{"encoder_activation": "gelu", "encoder_mlp_ratio": 6, "encoder_dropout": 0.1, "encoder_moe": "expert_choice", "encoder_moe_every": 2, "encoder_depths": [2, 5, 2], "decoder_activation": "silu", "decoder_positions": "learned", "beta2": 0.95, "eps": 1e-08, "precondition_frequency": 32, "batch_size": 128}
Rows from block 2 of the image encoder, named by matrix and row number. Each number is 500 + 40 x the weight over its row's rms, rounded and kept within 0 to 999. All counts start at 0. Numbers have three digits each. After the name is the row's rms in percent of the matrix's.
# convs0: expand pointwise conv (encoder.blocks.2.convs.0.weight, 512x128x1x1), inputs 0-127
convs0.133 089:433517524512538509582475475492496549515526466540495580495501424455508482471502493473453484462406446508466460467475500548453509533501567435540514534577459477418480426560538504392553499439469534488494426540524530466504518445484531548470507485478499498526499533479447484565571497546474458463476550474522499481451491452500459549418453484467488533474486497489493544571492533427538486492441
convs0.134 102:438506528488603425508501461483449565569497498486446519491543550491518544458442495530564486471430463525504433447513494398476446528480537424559484513466550477504516473484510429482529519485511516515562401480514535487527513468505506504522533534483547574511580526491495513489501467452470540500468513476488441443542522506527431508483560565498543415460514477499458473450448561484514459470558
convs0.135 096:431569380570508568439550424477527490510433524498459511574485541516495467483491489543466532552538513449527459518424470509453479509536479462479518544483439466509506414531466542531538486466531450534441475502418501451420474469521483507463433516521486461484512548522516524508502542434474461489521483453517465491430458547451490506508546500562464478538457528522493454489437435501554549521516
convs0.136 095:482466590502488421513444488474475510492494526476548548501607511505453503454497497581514477565497516535552515435508464528463424550506580567480543450476490513481568554430540536462462531524559494480469420461531485513517500467445450507470501449430448443466573501488516443513504474551465499528505456499486496521525472516476485587534480435517519520523395471458505443518529473483495504498444
convs0.137 113:513513513475515533515515455563513455555514503505569548522548458577472532489461558433440503504542474490441493467461445546476503499492495517543488493546525463476573522478498438435453487453517499499471524475497446547416522427550405463503670448501518442503476537543505526483465523494487445497446502462538528483446523439499505443459485487531480509525473536451442529473476500508440554510469
convs0.138 105:493530537530523451549506568497483446497473444537511581510437538430485482501513520565465519480514467490578446469558460511497496549501518488457477488467494536485508568468483509446539541454588456446522512452557505468448472493535423495461470474539464538459496511473497447514483520536561567498478475602557493594459525551580474506506408469436558513508517451491486457451501529443517530476523
convs0.139 084:478463571422506483480444503455448479446484532528499539434460487496508453491489512496517613550481451483555478554487445457524486365466465581519482478538584453576585515498445540582541438472522465457485542462550429498501556506512480516501452533502534507535502464528503499439513563471535476546495469497512464525413481489485535473531488485499524517506532539518518494467469467545539545509492
convs0.140 085:536554517524583485468477507529579506544461527545498523574517437477512474449529518529463444456525490510528587528455456491541511573483491529512456524486497465537504479481546461528520455531446444479453598471540501557520499445506481486488457446413506547452465538494560495469457522522519543507502409473520444446575483495490478502565512465526476543409450525486509483536434536576527458449480
convs0.141 102:517453513495465509409527508470551510488481552455498493498604521467500505528448487455484542480487543482476536466470609380512467483502500522528527554483556540512540556479413415484504432500509496489554458481478450529521481506516458580518493466439449504494553500586514611523498474489554524448459549492458469512439501470491490513504479567517485544475485458527512424481516464525522473492566
convs0.142 091:497514469514497464494550458448538501530441497466496491434480431434548555488451481474478503599437522440410473458519529462502535433483493508528474529534525480425565524480445520534526445533436514532527550460479525416530527558512578460517436499527553521524499521440560506477464502502563536484487440495493585460440460459530550499582494513547473504466473536507505540523480495474457579480509
convs0.143 099:429487482528403520522509521479594498533472519519485451451552480510509547551465524588492418535469456536469500502473495539535518590531503472520494422438521550461436532499493486505631509503526450530525497481591535482509525535495562497470540557491534519480560495537413549486500540415591480514507513513494512512523519540507508443497465502488518460501547506527527502467555521524534577492458
convs0.144 121:497450520400456494527432550524557520471497471425463499510547451502532514479558485536555461563522525574451519501505533505478513503467558398522461543538521567471458514553485464391503538411512433579494515465476464471500517470493529508488567471512498561493484478536518478488503452523490524566477457530424427459536468578457498528478468517491501485490461473494461563483488526481511478437564
convs0.145 117:535499491458531488505470490473443544496526537604529526483506566467488525498519512472452504451502466553429420521466524486473562416453496599463590466477485538457468480463474524471541519528590501572502517501546441524487496513528599527509478481566504551487519593503551525495539479492534419485517534502451532494439454557519508539429528528535552517527510502487491502534500516473532416530550
convs0.146 101:530553568555506471480544464552483559510497501509447455596479575529569502498531533550461469530508591470519475528528544421518497448477457488473459501488589447548441506491489570486482515473525575533519522512516535543500449532490484566483485457493532538496515530543455453511420505538448457580482492450448564452527519511442532407569520513514460458511528471450448490527481524505470518523476
convs0.147 100:515465525483509476557500519562495437520479489495507508487466358494489483525540528517474494532522487501461475488495541479440543433447451498558472507479484459523491522555552454524563500574515463474504514444516576489486575516509518549515508434568519497453542511392430467497453463565526474395495537487482505494572434528494480503453527540543537487505506472430487548559472459438493535448463
convs0.148 106:490481505438460531435520485460516476467479514586518490457527532577506522449591472480518493576589479571555442482528541501474516544518486485572483475436450473519478485480404428549511517523537449451531480523556523503483597524544481522524529516495446464487464525509518529492491497530477515508479534448505466500415504550509542480477511530556427550402469520512516496426501530553464538433516
convs0.149 087:522427568482449464558507465481399500522554446467462449476499480514529524544405472457484539480501415452547496525503494467451532468527495569539508538467523481489458499503487532453498428460537476508477492534429433565525487483475480492488474503480505539523508578529488528464517462478543474576424457502502475490506566433589528481492423483556546413495485535492488492471565415517529463519513
convs0.150 087:450557554462518500494522514583400502500546468511510469487559502500504486463577474602542529525476456448554502561534494501447478449477506489467567480556521586514477513477532550499535491519503452497540482410501488547526471446435549527530452554517505507549493440524501514514456540529464455486496512568526490403477409456503424477528475497514540486404476533481559496514492473445514479499538
convs0.151 089:484505501558502504487473446532495491489597437483480539569509514538506544596503509536452542508558444446516513487500539510451545418541506512541492466515529524556481510543457491459403457461511452506507564494562481598470459489478418471460473524479538490462579537488446491501530460511470497480460429554539492483536457535570556481503606489516522546469536546517558438506516530472508514469474
convs0.152 088:492524519543571487516486506516481510526538469479446517470526545517496441517524518565471510493546478495496510527473484518477489474527487475483501527510509520476511499496583473416590539542489566553407538471485462521527476503382580492503480475563466608489527529469451457502491426458472464470468447600542462527561459549446515549436557450530521558488529502465526572489442548495460511509521
convs0.153 092:479520497499492541482511505414562447520525460428526400472540487562497424443582481482524494529490421499437525452438481477536475449464481470506462473521569496510484477487533478447504576455482539442473510435488484461443508463448463578442511456523550486481482531474503445531538481452449514469467490431496464505452468494439428546414523408555516467477465496511469491467496548501510511483502
convs0.154 105:583395505495541551438507471483489473527479555488520490556477445475505451476459482483492425501381526533510493482514514453492602520471570550565473490574493509445510523441495526397560475575542548494472505504492486529471475428574492500543465489467520462484479553532504506421521480467463535525517544538523496480471528501476551516486569535573470527524449482481536508515456501532528542547523
convs0.155 094:475437535473506518514493528470435495461464472512428495519458450556558470489493484536560502543427403443576552524507524537455443536461452495515535431434435532544437526446496460512442465468583504533507512573529525497506441523489569477539454530528476484512471500501555506509523473512569558461560511503494538481490519608508493458460435508505460520488523448534513517509518506465461415547508
convs0.156 087:473543493457539493515514513552522470596419534531532438399500539510455489534514483508448501551522492446496521536495479465524515506469547436495498557536554462487495496461410467503583520521505520519463425440486458459596498474510537472451554581542498505441555471507487470492527459444484529496499548502527542533484466443521458589608465467473510554524546562484501453465498479508519456485520
convs0.157 130:417487533420469531501541492508491421457556444497615485521465539502580540419516485502555482443523519527527490487487495519484445516541491516515518547518519498473544511522556515533457508572518480490465537484535597401541482469378438465476536490504542485522490493599508462466499449514491516461486504491525506496480534492556568404504473515501467435508513505520461502453512470435465474489472
convs0.158 091:524541530497498488493535581508543503536446439461478475485427463486454451428540524502467541508521508567501452417483506517446557481508436523522526477504530549492507539499481474554469478471527536487558517492553534528535494515519551454452504560490460504508499547591560496536471486492456524557546550444443481563547474387537424558469476454450516430500511534485509540500503501541564450442576
convs0.159 085:513570462517418503518427502494502505554527493521462487428511497524480477567505467435488521554469487470476479578470487476502459500568494507504497416466516491538559522413429498546462461505506566535508528521495495473478567479516561413456499527544458522478566474570430551479492558476398488460528430557549454522492497435533533530581431551460492500517505473555541511538502490504519513501494
convs0.160 102:467526607393477511511453471486494520507433441512551471483520496454488558502510488540575573541488464503542526561520549488552477563536593497512556513509529500485531538522514560518566472486528484507619502530486450484475454541494461465508561436543515523524499507453505508497524506505515512516483522459553484517479505556529492552399498491425496462470446471481510492502609482482573443518521
convs0.161 106:508477498494433513479549457522570520480527456453509518544531476543483511517537503554506520573555491568420472473442492526452546381506463555478585481541540431499501488464535513505479494484474563452545424486496421530464469559537438494530539563495484508462528506461512540513485483488557472444481504507495482443520491486472501523435496537565503524517494550543447560492510556621537490463441
convs0.162 100:472552496463499484522446438426483487474504467461547496469525469428438452480427475462469467464522488468504492504503475425485504469513533510484507449536474399487571560538473544467504507533473504438497500529461497562484499587498565519557530528567448541545519552496535467586448497507506470478443474566468528506529577580528524537461529526466470436572514454472485566534434506514504431487486
convs0.163 117:482506428567467481497497526495492470556480560500512493539463499515477501513526491503535542509510475476482610518526459573477556535492515554510454517527492591477485493546463465439489525443516486495583511503495513446555470554522498421465535509426455482536494522527536498510531502514550484558453555642482561449522515505486556448424420474471561534609474464473498501521486509472517509533538
convs0.164 096:582494559474463440512429456529522480532470473575524533505543453479570600474602391476596486483527523473500492554523502508514526456510504442496554481508462548499530458484545466496508477446517495523558497546515444535523463531514510508474545454438523481510482507568468547541545437544469490498529565515474482523505505524476460512503575517415468476528564486473532500473546463476484517420445
convs0.165 091:554509521568374481445482489464498512393554432506451522518562479516526516607539519510536518455543511458474453498475516464484511482456528542501519480489477522445496493537482453555467471488487442552526509531398523448536425562513532527523526541527491527486464552518451563537537597511563516483547542535471518510454478549482550457481476545470455492465466540489568512463490474465476488525523
convs0.166 101:466570500553435494454507513473457492569537521461526516446495500486535532508556492501540448497534489551542525522432504513468519565523547550510444550459517534434502463474492504529535422526495468559478545484511497480531515479472518509535621527566467548516494524594495473545494521491509467477469470505512580495504543556514566513421447438559529486410538507448533450528529439445466559527557
convs0.167 083:472485493459483543486573517447441468518492471474527495477501491454492541481459576442491555469487559472495550520524499447465506452470531549511445484472534498459495527436541501514513483427482500533569513545593509496538498554528551514500557473527527544538536487415549496420465514520519543456536553489465496516585516573465565525577456525522496437533517518445493562489431501485459482604429
convs0.168 079:552489496512555542487530480478551515562437509470483549517477384491518508437504570545474504481484495518476514469477472518395470567551511522522444549460480537539541422488527462491542523504452461472539496546499516474502533475481484424435477445391516505502394455476523512481506458535499492544493506520498535570446476552517426507518564477426475463480495573516498449512568528491507524530444
convs0.169 108:448467553545543555510480420446493505497444532448463491477484486479465478535563417456517479394416511505465508495460491465508523531513449485527513460440449464436550507439466525494560539488447437456523479549576444513550443529534485476564476520568479567427457456461504527469500515471493507461506400557496522437511543510466502464488490475533461489527511489527515484461547416546490516517491
convs0.170 109:516486476515506539562453579560589503529486494460461520550515497544446557419479431492517507493520432487459527499463456510463428549556446486462479581455441504496484515491474601440460450554548525521463495562499553488490538469500512540438496407584475447520505450496514575476478511469497492518486476495510424523505531557478488545512536455510520465446526516467560492473516457496551567492497
convs0.171 106:455472445553389431556456531479556549467503480419512528528571571489474538422502506536492515566432499544490527486548548536568491522493534541473501455406591542443469549466498519528514514479499554451500493527433470478490505481499432559444511508493457484521573488504550497510542497442543520514451465412531462461512490518548475513461474529455470475505462480526533523536545494444516534490475
convs0.172 078:461559458473477448511452550561502425569484490564470458527496527424476450427534498501441527506452461515493574473494480537521520572502551525461468527564537586550451506522475499567546491436487495483488468542534505456500490524462486484479521527481495523574483550480543536475591487457482499528456521450555546443498478442510519505570552513464562549463553497498498415545455518443489508451447
convs0.173 103:542503485493452366479471492501480597536509521480414569519543477560570511500534432481446475516543526526475476520478547506515502529504483520475579470507504560527482504462494501539596491465523511485523451468492575451534556536497482530433498605495510477483477537504534454489447477491474433542510496499539487536501576481490561539557465466509516488565506527500484551595442529511451531460539
convs0.174 104:506476519574499414471534551516490447560481483449485479499475527516489533507466505505550477463504519557537574443519524468503478576506496455454474382497501436526421556497500537502494531472605532536493468525490483501514510481513514542508438548554526559591502436533470539494530464534507448567505508564488483507436525458472494465543505427503508519532553512570546428532465465542555528429503
convs0.175 101:477510591493498509451486466501448454448468524403461458478575464494490481492537512529472487496515468502496557542513453519517483568577562499449468484451495476477524482445603509489450498565488527499432484499536449492535434503437510584536501453495591503522536479561545507488477489451504411498567545558486453521516435444448538485517460472497422485509475539477544523526463477519475446501444
convs0.176 098:499505556481509501503491566589467565477492536497548485508514546514456533525497509515509483546525520459484546484546502484467522384571520486518529470550511536414491536502549524524498453590544443512535522507491404429534519410541525522448487544527503544568497533542538500460467538463534547570587492452503467482477475512553449582481435537454505470510484550531550515483450469550516535507471
convs0.177 097:412524501459485442509545521443514459469511508531526564545500484529548419484507421500464463476518564573509542471483475556566480455517523490509464497537523458522494517562491468462508561461566428527485479503501527494450517476461553475470493521512480526527580509591492395563545530518505484490497509531437558508497527625449508501546408467472518532506508513523431486498522554510543447507526
convs0.178 100:520472470437513443488522505434510566532507531543491495451583477491499513575504424503575500463540533557438468457449478477471482457506461542532488493497549490577444495517495525505479486498579530560495545496527593461530525443468409422439454435448464481477576506497510497508432503510409550488578504451543463552476447535481521544494519480487484511476499477474544554508469508483452454529491
convs0.179 102:566497514428497540487483540472493583469487460449482487529520425483400514496488479471524437472473492571520427509507428506531485517483525561491396500478530535542477451534547526498521475519496495503511559485548422580555502497478487457467478486534481557465582473400499541464481501474501519480511492440512511531579471575421480476523476459516518526547532487500546428497485409466531467486536
convs0.180 091:487448539469447513489520536545506488484481510505526475458566427470544442482541565514462521493593479533538493454500494456504517523471489459418465481506517497484501559570509454477528460479534425461486541504476497463490475515554492492508589531490437521531495513427441474396518463519554515512527532502443472583514446475445551416503557498467564605455498519443499528453526498529500427488544
convs0.181 096:511519441541511525498460481526424522447528536571491515480480564450477451523453527500482517488530502463484430523577498484442475449509424503506448535524521408495499502514499529510518490549486494514564468511472428510491444478438498452613438498493554486513494458528475553514557507449505531467508445486574478527546444475618500443490520583576452483520497468504447472442542465560509500504540
convs0.182 114:489467513452462530417477495490495506521489524533421444430513502510537509500486573506528453563458524505479546577444454535584446424477509509444504486474464494523519527475547490475533495420527473444549487426450485469494529492446513491480534460546529520524546543552508477438524533515410510574520497447564431484529561485586499511464516459496463497507484499508510588444511430485475515553572
convs0.183 104:467513462492440508485549509437479487438471496438487493542520502530508491584512541469433556561447531453509485479468570493445429500523511485455441466426533523518536521479566487479503445583467563552495444509491567466532488559523494457467580425486538469497525500492512440487492432500544504457475515581475503552540503485499529495490528451471544558549518467470478479432516506448506545602560
convs0.184 092:488531462550504526567490528491543485483505531503510526480519532511481523520492463486450510494541596456514523502461500562535514473493445568548500515433563482472462504496450563433474483446449562463519554503465504533444500490478495506480474479470510540443466435490492526550565516513472441402425529527512438445451577566505471469539565450500512482530406450444547533516461446419490455441507
convs0.185 096:516463411481504471486467552493523492512483600495487515519540532504499489463518547494570473487503466580474595451481486457557552538472471472511482530444440447553457533452494515574541442457514467461450485542550512472499501457532587528509540593484405503468444529470536513532515465514535464432493556494545491483492517469503539576608486525486512515511499504552517462442466569510518497527467
convs0.186 090:448479445488587457496541490505473502534443454518497492502514500521458507486505453466535569574515547517493488542485475558500528470478550532553497592480602525530509516571457502462426552489439539500484534528507420522482520484514574479506465532544518436484529416478550513449518495542436553504487587486548572488485526466426440514504543475454517497528501520474510531557519492500574412483454
convs0.187 097:501456504524471460496557465526478557486495489485511501494493607413486543432516533556549556556517479528525541519606551510528494617533467495407517464464465477529474575501484480485506562517520486462477463513486462498514393519444407517514411581485488510443479489489504466475534525515544529503511491469476517454500573490538492476463560539490538493475462523509485482510482456500500584446502
convs0.188 097:557487508538500482568466528478489445480476467571437458479457536515524563517508592487496511515523515483561459536569540508597500486489431486533567456493485502424484429497481508485534523493513566467511523517434481447506476509492478551536539508563485509507447597452433540525499533540533544526559465533455518475445509476555491462496540489490499548578432543480620497531459480524439502495505
convs0.189 086:509491535488588523545485486519537563457520497569461520415496545572470534503507577507475491504431487475548531490510446487543621510450539530540471524522481474519499463564543481476520519531530544463536495589528421465510526467532482501469517492562544545515465566502471560510426538536534521478446517445522498447482470484451478564473536598536503508487513489472495477527501421464470517462409
convs0.190 110:498496495563512571515438481496426494556562574544490541601470505533475494515545528538535457531550483557522458597500477465486390486514580487524564520497529486507470495445540528520458456519565499495484567507526486539490476529479459537429467502504535465475528485492446611537495478557472450545503488528495511467522493540466546483428460436551525485467491536564483491496537555497485556443495
convs0.191 091:485493555485470496462479508607506511586546448520463490494509543418507494499525464521455492546462609475383481466468571557557541492514445529518391429552428442505534523488479526502436518548488448444514518455512469484472497516509449510514462509509559542519464488505557506489506511481480408476453506417436471467539486532532464481521515464474515520469517555501465476488532453504462526507479
convs0.192 091:531515556568512533444572478526529512587446565466430509476532491471483484452545493525495474474488487553525512502605503513562534534493540508439507503410475541535492448431504494476516578489489513479517575457504464530466482427495530551486478486510543474528518490412431523573589530472520440494558503502519544479503563527500457496438451535445415514517525530508487441484547508498476464483451
convs0.193 114:457535476498501497463526491474468535539590484502521505533500566459500486448538464471444462448474433606508540552522513562458498552481518474500507482495508491467517540450501526403461456435479536464505446536443485539443446528513455417486495514509430483493418479474513494508493517571511454483520491527526467414434502520517434548404532462518537520475504525582463514520471454476449551513572
convs0.194 099:520536548494461501523464513500413540546526470505556451512481551562500543500545571524489504497465513509461543491442407529497493421458521527523499507517583453441520488502483478481543461537485511493470449526472567485566492471527470559561471442492483505583494427419476431514552538566431536482561505518556625475448454533537523468509478542508503471472538539544521488517506504441493497465485
convs0.195 095:411503485610540521464474435493498497527505514552493544524520454505460490555535521446390503516470556552480527507469506519461525565546472490531508514542499536473535473611538427518461492463539625551563456538541517473471474539524509510559473467557515523459461533578523532430521551512480492515505530522501507476578484460495535454468538500512496495548506530481495534504456543464433522475446
convs0.196 104:515564523523472519510518520549487493550474491408533497488474457438534467457510467548518551555566455570431467460505495490515543462501508537489477478484509471532467487541454472484620478487482493553512556532432503477595564473531537417455449555456425435519484443505508480542471543465466514539520493527460438507556525427461479484475509547516529584501433534492546448498524541501520477512450
convs0.197 104:541520509479423514472438469568511479515603509532498529575522486485538542463503429482552474553487459523476438490529465491572442474491421499473546507569512455582558504461445547504494511494526576503456528489481528532584486555552473509493541496541489491515534518488430452516476521485506564446511438440541457473451599541564464501478479461524495489531502587469470490453505543455479526508516
convs0.198 095:536461496521509461497563544505511504483423546403511461549461415532466484508499522502468483460497510516533525490496535540489577520473532477482484458551480523520515483499471611425546507571528551472532482479511534486474523503508532490523531489485532513445489545400420495473599517507507478536498492361534540406501486468536478491576522511518477493430519402471485554507503478534469520517507
convs0.199 093:528549507565443443419536421472543550505453494481448528465509546477490437524494514517563514517448472469524528542505524490559537483467476448482547466346496542515521536495558506472491444432572493514551510475490472465480491459494539467497539493479424566497560484518545578530503531473478539533505435477482474513530501580543472508492437507508501495553517555564492461499469525472548439443461
convs0.200 101:542532454506457472572500489470510573509513534479514505507489534452486471579505503451487421504459482510543502607560471492543460526508472461537507480480490576546555524469451466504496493581541570456472567546516501543482494500537544516484473445508545527612491465522444465490552596475504487420480490582521443554478494544539481520545481475552548430534542520568478466465455471491502486514507
convs0.201 105:495503526501493506455493510529486480625505470558559508500417497434560522490459435531459517419491486527499540468452489519531442523510476516556545488557491433467485473476513470507547489613445526482465543501542408495537546537516547511483509485497501507490506451554474540470477492538467547408490491487604448461485496472434466470492522468498446446505432490505452475449447477557451473445529
convs0.202 106:548487488508538495547481522473486537474489588444495533418399491578487585491487451492487465482465535480542499512554443534492480428539499505562596568483490493492490469489518493497452522477498480559607482508576493503416404544507460481539472492455546534496552481526476447443441539486499503501451479477559453464500483525466505547442498536527453569443516527512541522520506466528443508517489
convs0.203 090:521447554562457468517488405468459493447496483510459555434464449535514562474566486505451474539573494460448547513483421504548520512506536554516506548504484562415504474465475452512450496454504532509497551570506503498514499581509507473484484431457520483448533496519471580514455548512572467491497532462521569552523506522510553491456441467531430461565488521490483516547517540494408533563469
convs0.204 074:459500477472519553411489448429515514524463521495529510434516600533538489505507516548533554520466507490512437493497577478469506486528542638416522522461555501484492473511479499412540520533511507546506626463482474497524525498509437575478409544510479510554487429530532478503455529583513437497487471529501463552494455534492503518495497506555482528503497440494555468491445517519512453489519
convs0.205 090:466549445571534423519475481530536487510486543385517546530444490469457440521551540453432492463465527520489473429516443464454516454480458464599494499483450513504472529498509465472505570507550506479547502496548505570519590477537483626499573515483491490539458493453547481448491520505477495528517528428453536509505551468474553487532463526495455453454485471512442492495520471496506416470516
convs0.206 105:476465538492423492540478485453560547486478437431505488496535455461517490422421471499413394439514495541482445487457517506513408492551495475443428512491478589542531512525495561544454507473475487542490540503544516534499484522505529480519526509558543538443436505504468479498468579580507460471466504470519477450544415478496476503521498460552483502471531516517530416597508509531521482535488
convs0.207 118:543450505537484467460452459480514492447475509493448456533501464552543559536558559523499545472552502526533496529456521457422499499476485591540459544426467515510567498520508453551531542483506511497487498474557529439489475387511496527468398485497489479471509552496469519541480530483460489511471516506502527500576481465586467528513468519475532565547410467564474450441467531549530491424581
convs0.208 079:531556496445446517533514550486517467420482454471538485555404473559488454504561466487510541562499556595504527537472560491517446456468475483498474540481565483450525552501513514530538513460491582481458517546543523443450516548450568461525530461506571525518445418521466531514525466499485444556481442476522552485463565484504480483509516465518437488497588549520474548417530482483493538478491
convs0.209 116:507462515504521467485416461523542521546550518460486510528484495508518502494487595555534542613444441501487493524469475469570416527544539547485510523445495565449520554480581542447497502504492538506506557524529546502476542432445582506537484493466440517443498564510513499446505489527543494498578480528506570514534492433486473450585536480487474447506557481484397516492465503448500483530532
convs0.210 091:438424508518552410440436452501482520567506462480488481510487523475499485525541551492497539418494537430481471483509461449522488539467505458505510533467505497459470469426478523555577548546498454550485534448538471497453469551496572519503492524540460534566485482489553562532556503557468438511432493560506504526502539431462552544529399456501509553480486509487488475544556460465549586519521
convs0.211 106:423501506460511539470528494447483591474512452574513571494559566494510466490510445403545485520527487541524498541504478574419512415468544491517539579550514538443463444547470492457488537493507496620499465510488460476447462450481458445462497520465451509527481520502510525484516530571559507494454546536481464452445526477483479455482501515563527567528468482443462490464497524451479486487563
convs0.212 102:530538491496523543491511637550507494532480441466396523544447480468434503480572516536542540509507485470529548469479455497501518543491516425475523540521478484579506461522505507550532506528440504549564570492480543498476446498485532521552497532517573526502537534492510519466556501467588503468498511499450459446456515445470505548509464545495596433450461525544487535532504566567465496567535
convs0.213 106:497573494540503528487465515446502449560532517543511507558579421466457414536523558450429487549504441566551466578512480434544395541508459481505495555533478532522474512410542522419480458482477510494461482513520510505520541456503460525544507490494518541523453478558583517552508416449520478494565534497507477518471517507528509524491457490499501497505483464555547460487457468421513568493459
convs0.214 097:501456505494559536499548521424487497463504517528456516591535495521580466455510501591511466468490476458575489567495481521501463524494552508553561516504498419538526426459492472498502488478525491448447576457491494526570540486468494487516526486467572517489523535605557507442488584548463506532485454470485476486527458520484528503561517508516509428517459541519535565497466589527449433436548
convs0.215 105:553477489530511513515495522447522473389422533517574535523514500476521469480552553555509566535490573514451466453511559455531509430439434486397518470485468447491489483481514530515541515550555468436491472581493442485509480525511492494558481535551509543574483550512503560465496441447518499523484447437558528522496502490475497483511485564488450474456487448494511476487497497487465550483369
convs0.216 100:537536478503525536470478533424483441474510454530572512443507455492525508488450485452518537468479465506487503474495479509456468490453581438463483528506483514409500479462445526407508478539541450493477562471512561462476559491453517559542505465539503492411539530412548504477449467512519569524487441545486627551487454494488520444566517545506495466444461570535506468464489514470524564525510
convs0.217 096:498505509587384499473416526563490481493566521478571527464520491551562485503506529518516520554525514494482547514507569548527448499507550515508426510500469522527522474488565536550467469475487487463524498538468419516452519548515533579465469538540537534470535443496533614493462604553502457439407470495537498553517509518569471491534499509526501470547544502522499489527464428465534478511485
convs0.218 117:447508517524542532464521466517549452556589512553531477483524455426497450509503464540548499482493516487499516503385539460504542562554577578504461511524435512525462432479491462518511563525521465526512509523499592496505478446551536460495489471431508504503512437492525481536466490546567437500565487503487493549529469446510515474459481565514470463518549550538581427452563530572491478531540
convs0.219 102:496447490501492521420512450494502498451540454442540558476541501538462490545555485463513504507559529559501445494530536529506485454467477484485488471488510504498478513500525483461404436514458519496575423531455487556521517522499471396499491458587540454490427482469574593500479441510534521511469539514434529587475525560463452454462542514555421537440510510486516468480448521555510499545552
convs0.220 085:564535414465477493476464437516488483505550565480513500551517485498393476571514460487535480494529496560516477500536525492506486562450512489585491541514444453492513473499444453444452540445491506515471576398500567502537437484448507450469461515519531476502475563492492528431566531448549510488475514525518549481515465518585505493502433501446573546528560560542466505435465461509521515548485
convs0.221 091:441418510464420525577522470516530516474550502459511479487522466553466528500556488486458500511526490500510547470512508545472455533472532531537557554521446476520461426454371442510452452527474524594526504550497454463535523551494517532435475453515473446492531495471481569531473511483531430476510465530469494466523517420544482490560497541453389534490511575464529474509510447495462503524445
convs0.222 082:560480480500451553532432526522497487537536436538503522501509501512512531518560513521460489536579541574509490491484464484430505496485443515541388494557505546446523423452493412550516528515477480517518485488606498441509521500473525567530602487498487440480478535503525584485514479503453504531573534443505525539471538477502514458489438382459501519514502511464451469456534449533542482523516
convs0.223 110:535501527552548511529539531566479487518476592458533451510572463469524515602544586469500443533515553544485513511515565526486503439449507485452501470485502474524498456568534503497513426499522525487528489541535559513454515549493461543519559570534545475511529365443519474455493552515484460485529466562432501527512521506539482470455463466467458493535573544456507504540460481580541496488542
convs0.224 088:436491479524510524519476436518496498517541476497532511482477475489482464520530487547476538552393466587422541540499508500511511548531502431498489483586464479503530386467440529480545501553539558498493495506480436548554506562469523465523455531482537472507479477496596501488503538476501535517507499532555544549551510452584448445494562560529478517499470466411497558599507502556542481511470
convs0.225 096:556428528476467492467515509551471528484542514438458467427481495476545508534481495450536505526412520526462512468504537533522475474507467420533562509546462463495518541504536490481507534558492431486520481483504532522574556474437507525472458533469527494503542519481475536512519521494501449530475430511562415511548496472528453526424571527457442396493529524478516427513463527417440521458381
convs0.226 091:429557547513495475419454520445488440540472493468544520506583506551456548482536461435496456496469482544503428549478460452516448510530564557494493511500489495465525477458510509455530492523414500456452544472472509549409450543471491479483456430446492516434510490441532506555504491468502496504544519508510442469537429456466461530565535437500427509482465525510458505406500498543432484426521
convs0.227 088:531480481487510492478587497512512549554543519463474533553490474486475542521566498422508472518500534458516430466572430459515493468483476499505501434480493528530497479527567454458455442554444555508537451425415414522549518545496515455484519527523506475496565434456508478493529417524451511510457486470480571472553547517472452468470525487473527432457501481467532615465458484481495559438475
convs0.228 084:472454548484501481579465462504545453507491510487497548500518532531540421471520510563438509484418534524390472506468517519498528564519525493495494492492515503506545445466472499515493530461471473526463572465500444448472479504513523465450551507487436503439520508472561477531532524549446513475500565488464578417552462442434457530526396473548556531520586438511536528526560512565469454496523
convs0.229 098:466504546480575450530547548518498577475491463482525463516517560495471438539505419516557534454525474524495465496558501531527523458491512488407520559477528471507485535523593512529492509489487510506506457503489523510406468591387480565434485503498542454542504516448492454572522504545507453524495497510523556460540437475436464502540471489513469558544513512392495488553528450499528491459568
convs0.230 107:545587544488587464524480524514465431468572613486523547463510501540577458511452520516556545511465536529510480495521563434476491482453465509513452475533503501485502523514544473466505467532498474531496510538532539493454474490397483520534463493552475557453513557508567491475536522499515542472454380416505543542488467574547507541524493550553502517513466527543462500434471513515439553510464
convs0.231 095:490424504586438532493538536526534541463442504485485417483454495513528533459509464524454515491498472506496537541543525614516497524502474525528486431491456500418499489510494565485509486518540498552489504561522496454569441535481540516473530590503544554475493439487542558456541486443522543508511511550508545468469498524529499461447559486458415511458486522617424541476468526453473459442518
convs0.232 108:487495494536495484532597527591497489471562574545460474501467421516448502526493432468495463555465459469479521455375539518499514579505529472525487496480501488565509498531472510528548439506507540475498460526570513494481530514533498552515499545494454463506487475473597538487453578504494420464530526519492461528438516517505503506526438571543417512516530585486542457488444528481518507415507
convs0.233 103:543454499532524506462546458592543499557515469530517469496509450496494514471558463447526465516485564500522502498518478487469502477550446440486460478448495493564478501468566504501491510523463608481500462565504430479444463416569534455490518492593506444549449516507437494546469490483501517479487489508432477543447528528555498407539541550568494570432536548511517546476514469573525515451459
convs0.234 092:464512458471468454489573562504510424524455490444519492479502514501538503546505527493513505499501551451548478488538530484490495505471471471563424397486581493473503457564408441552491474516518538568463512540465535458573498547554493489538512533506542536522454455481465468524499435485467469471518494486426424507530552451490457476579510465419557517517507577542468539454478457538447470563471
convs0.235 104:531498591461483480544558453484518434573443536461538466492537408431538478452382502522474476476523518525518490462559503451455493559496499513510482494490529494520529503479555462448501553521532538490509468460418464535448521473424460597497484484509562511449462489420517476460484476537506463498454502459525437464511500466468488507517577508476476408471498551490537473530444527479480478422465
convs0.236 108:487583512485478519502546465455506527536537546493451495460504555461544477533539554420466444500513511407521536581456521434534498525537495572473458460389494513564494418462521471526448465549456475510471485469546474535529497546541546610521530513470469515471457502518541474485477556425499495570458507527470502502501513516525565501511459529511481620509489506525545502482518526567459469512486
convs0.237 098:501408530488561477520509483507480578506444396528492464536460513596513543511445519465462503525546485461545474482444592537475504451477467507527472537453506420502482533410532477535444439510427452554485534457524422483577450510524497513496417438521462549467477469501468551495549519413503517477492548529475523464486458509501500507497526508475405542500516496465526550476496467535502476498474